{
  "encoder_kernel_size": 3,
  "text_encoder_norm": "rmsnorm",
  "text_encoder_bias": "all",
  "text_encoder_positions": "sincos",
  "steps": 10000,
  "final_lr_fraction": 0.05
}
Rows from block 4 of the text encoder, named by matrix and row number. Rows with one number belong to one neuron. Each number is 128 + 24 x the weight over its row's rms, rounded and kept within 0 to 255. All counts start at 0. Numbers have three digits each. After the name is the row's rms in percent of the matrix's.
# fc1: MLP up (text_encoder.blocks.4.mlp.fc1.weight, 512x256), inputs 222-255
# fc2: MLP down (text_encoder.blocks.4.mlp.fc2.weight, 256x512, transposed), outputs 222-255
fc1.285 086:092116110155124143137094172119144150130128115137114129130151058149115117071107118109151113105154167127
fc2.285 118:153135139103148123097177095124100083110137132113121122122106171110121133163164137139091154159098084124
fc1.286 087:115107059106107141058115124095113098091152090109082130109102091106104130107116102128108101121128151085
fc2.286 053:107124133134128142101184135134113150117155118142130110125146047148148121136123118168121118125159128117
fc1.287 093:114093129122105118102110136090113096101147093107089140094090070112109135114125119101126120119114137101
fc2.287 016:118155125147155115176118154143116094126140135108151147094175136128099157154116132151140155125163113112
fc1.288 117:128141139136139124119125122108145132120139133114124119147140123130145093128124084127122132158133167122
fc2.288 096:120112111116117136133142145135110128134132124135113140120128137128101157120140168134137124103125084138
fc1.289 099:133098112118091124099121128089129089109151092101069131099112079127089140081089106117133115123117123106
fc2.289 023:125121081158146115135137146139131126130133122141139125127157142113058126179178130147134146134146101123
fc1.290 112:158148094109081111076121119128120098120118134073125165140130101110143122160128160147112176169148152106
fc2.290 059:109103165131182123186126133125150149138144099174122125133118149145118130101113095117151087103121109140
fc1.291 086:091111111154119146133089175118139150125138115132107134128146061151112107080111126110154109105157173125
fc2.291 136:154140141105145121097170094125100084112133133111119123120107170112119131162158138139092153160098083120
fc1.292 092:120098123127098122101114139077112089100146093115092144093103089105110139107118104106130119116118125100
fc2.292 019:145152136126126121135109118116112116137149129129150177123155144137143130157142157151123140090111116126
fc1.293 115:152145087106088116077118118126121101117118133075120167137119101113139122159128165147114170166142155106
fc2.293 062:110101167133178124188124132126148150139145099172122126130120150144121130101112095117149088102121109141
fc1.294 127:125075131109136081115144129134140118126141124118120093135067122110135156138099104086137089141125090132
fc2.294 125:128177117151122179156109126110101121140107129137129150117182128148105102111155146175117160110142164133
fc1.295 122:136109085087104120101115137106140092075140119097090128129121082097105107095086128124101117117124136107
fc2.295 027:105122099169138133144124111116097123127144108171144098117153133111102132135156096095133144122102128141
fc1.296 099:130098121120081129099116128091131088107157097108067138106106080129087139070083109120134112120117124106
fc2.296 022:120126069170153107142131143130123129121138133150137109112167133131061134192169123156129148123138104126
fc1.297 094:136125150106083124054068112139115116098145112090088141105140114131124116131105140118128140109135131080
fc2.297 071:118119187112095093136093140105134130115155111102100152091137156148122128094117154103162146106129102101
fc1.298 034:139141097092088111123131125142157141131140135126122195144105149126128103177086128137124143128111116128
fc2.298 016:130125129149135137168162119147103092130143098120154099140152132127131119126130132137114141157136109148
fc1.299 025:102138214099121104149140102122122132144130109137117067138173143112139107152148158108167137118116093125
fc2.299 013:129102103128155151177127154125103090131114122155120182103137142133104123096147090123130115157122138115
fc1.300 037:135137135110109104069093101150161095137131129157092160115128111134139103138126109163145080134160145107
fc2.300 017:126150128138138115175134129117113120124133128119156126146143127159112156135106142113122172127121123139
fc1.301 095:082089123145134135129129094071097126122104070102122136116127109102093123171138126151148097101102114124
fc2.301 058:165164144111132124101116161149170112123147152172126099142148126149145128112118137110126153150143156117
fc1.302 105:141104092123092130091099130107115078101134100099085129096117092108085122103108114132121125129140157101
fc2.302 052:114142061143161140077134153142140163123139145157153077142175106123137125132142100134120143110148118119
fc1.303 111:102073110106124106134085175122156141107148122141118133130122095115150108087098096095143101107140129115
fc2.303 045:101159106154069149155116092129119132128120130080126124110162108158111132163138162147133151093175154125
fc1.304 099:127118121123161128119141096051091106145112030131132142155094118112092141158154129139126142156090129148
fc2.304 072:118135133131083123128105154176163130090156182120119115071142136139156116101089140125124117072154122074
fc1.305 085:131125123104102124045073120123106098097147106102088136108130108115099122118095127120115127104128132089
fc2.305 055:112132178124104095141100151109135131119147116114111139088147161149123133096114157099170148106135105103
fc1.306 087:129118113110106126053086124113104093094144100105091124097123090111094134114098116114108118105126145096
fc2.306 049:108142175131108098144102154111135140122141122121122131089156169148130135098118165096171151107136112105
fc1.307 111:121109080101098118102113141108122098059144127082092134121095081082113089118122125116103130105133137102
fc2.307 026:114129084159141125148118103120129120137143123164125093123201138110099157152131103108151156151103120116
fc1.308 110:122122122099115113101077150098089071127122089103121152105094113088095128095132082137105131131087149119
fc2.308 161:122137159169147137147167113155164147114150175154106103133152121177159140171132185114141121116175090116
fc1.309 115:124138155143148124122132114109140134120135138127126108142142135120155092138108079128125129148133163128
fc2.309 076:121110095116104130141140141142113118133129119130115149121131139135097154126149169132140133121124096136
fc1.310 106:152140162148118160116133140084119142081137114138113112091138101131096175127123145135089136132159126089
fc2.310 237:099115088092147094152122115164132097155115143114144156157109153124151082121138115118161119117108130154
fc1.311 120:137137156157126158102150109102114132048137140104102126075127130136121161157126156135076135130151099076
fc2.311 098:155167150156150148159162119144161151102125177147131113124152133175169139151134182124101157141163123106
fc1.312 101:135141153152123155124122160122132137099161123135099117103143124128096111097138126166095126114140126088
fc2.312 104:128115104097119098139107107122106106155102118101137143148097109112148149147091125089149129142125139148
fc1.313 118:123158144144098135131138081125042102135113118088119136118143098125078133161143140137110157122132156121
fc2.313 064:123106168139138149087156148108177155119154133174128137143127134146131124122120115119177119140106104128
fc1.314 110:128107117118097158095115125097120101104144098116079136108102087123090131098083100116134115124126141105
fc2.314 025:125144102145176100140135140136117117132135144158140097127174134129072142170183115161122170142136100130
fc1.315 092:086088122129132131136122083096086133113110077087107150119121104093104119167112129151149100095089122123
fc2.315 067:171168150119157122098116154131155106132142132182116088154137121160122129109151130104127148165147146127
fc1.316 137:083092101103099086141103124145127112104138137081105156103106129108144098112109099105149103084111130108
fc2.316 221:168148169152159166121158132083120147128115112154135102131150135145113169146152157148113154170147128124
fc1.317 091:118110109117096109108106140094113095096152091108095131093092080097106127103112101109121107122122133093
fc2.317 016:154118098131096107165114127130138135127128145127151151102166127132104133136152142172136123092122129139
fc1.318 116:119114091096098135085106122111127110096146104109091126113117091110104121107073102120104112114124148111
fc2.318 029:121162101163162109142108149103131142123140133164163108129171135114094135141168098121138173167119123129
fc1.319 092:116087128121097128112113147088116098104151093113087119101093090106112131117123105106127116112118139096
fc2.319 018:118151108150135118165131124138108086112131129130159143118168132142091139141137133164119155078131099107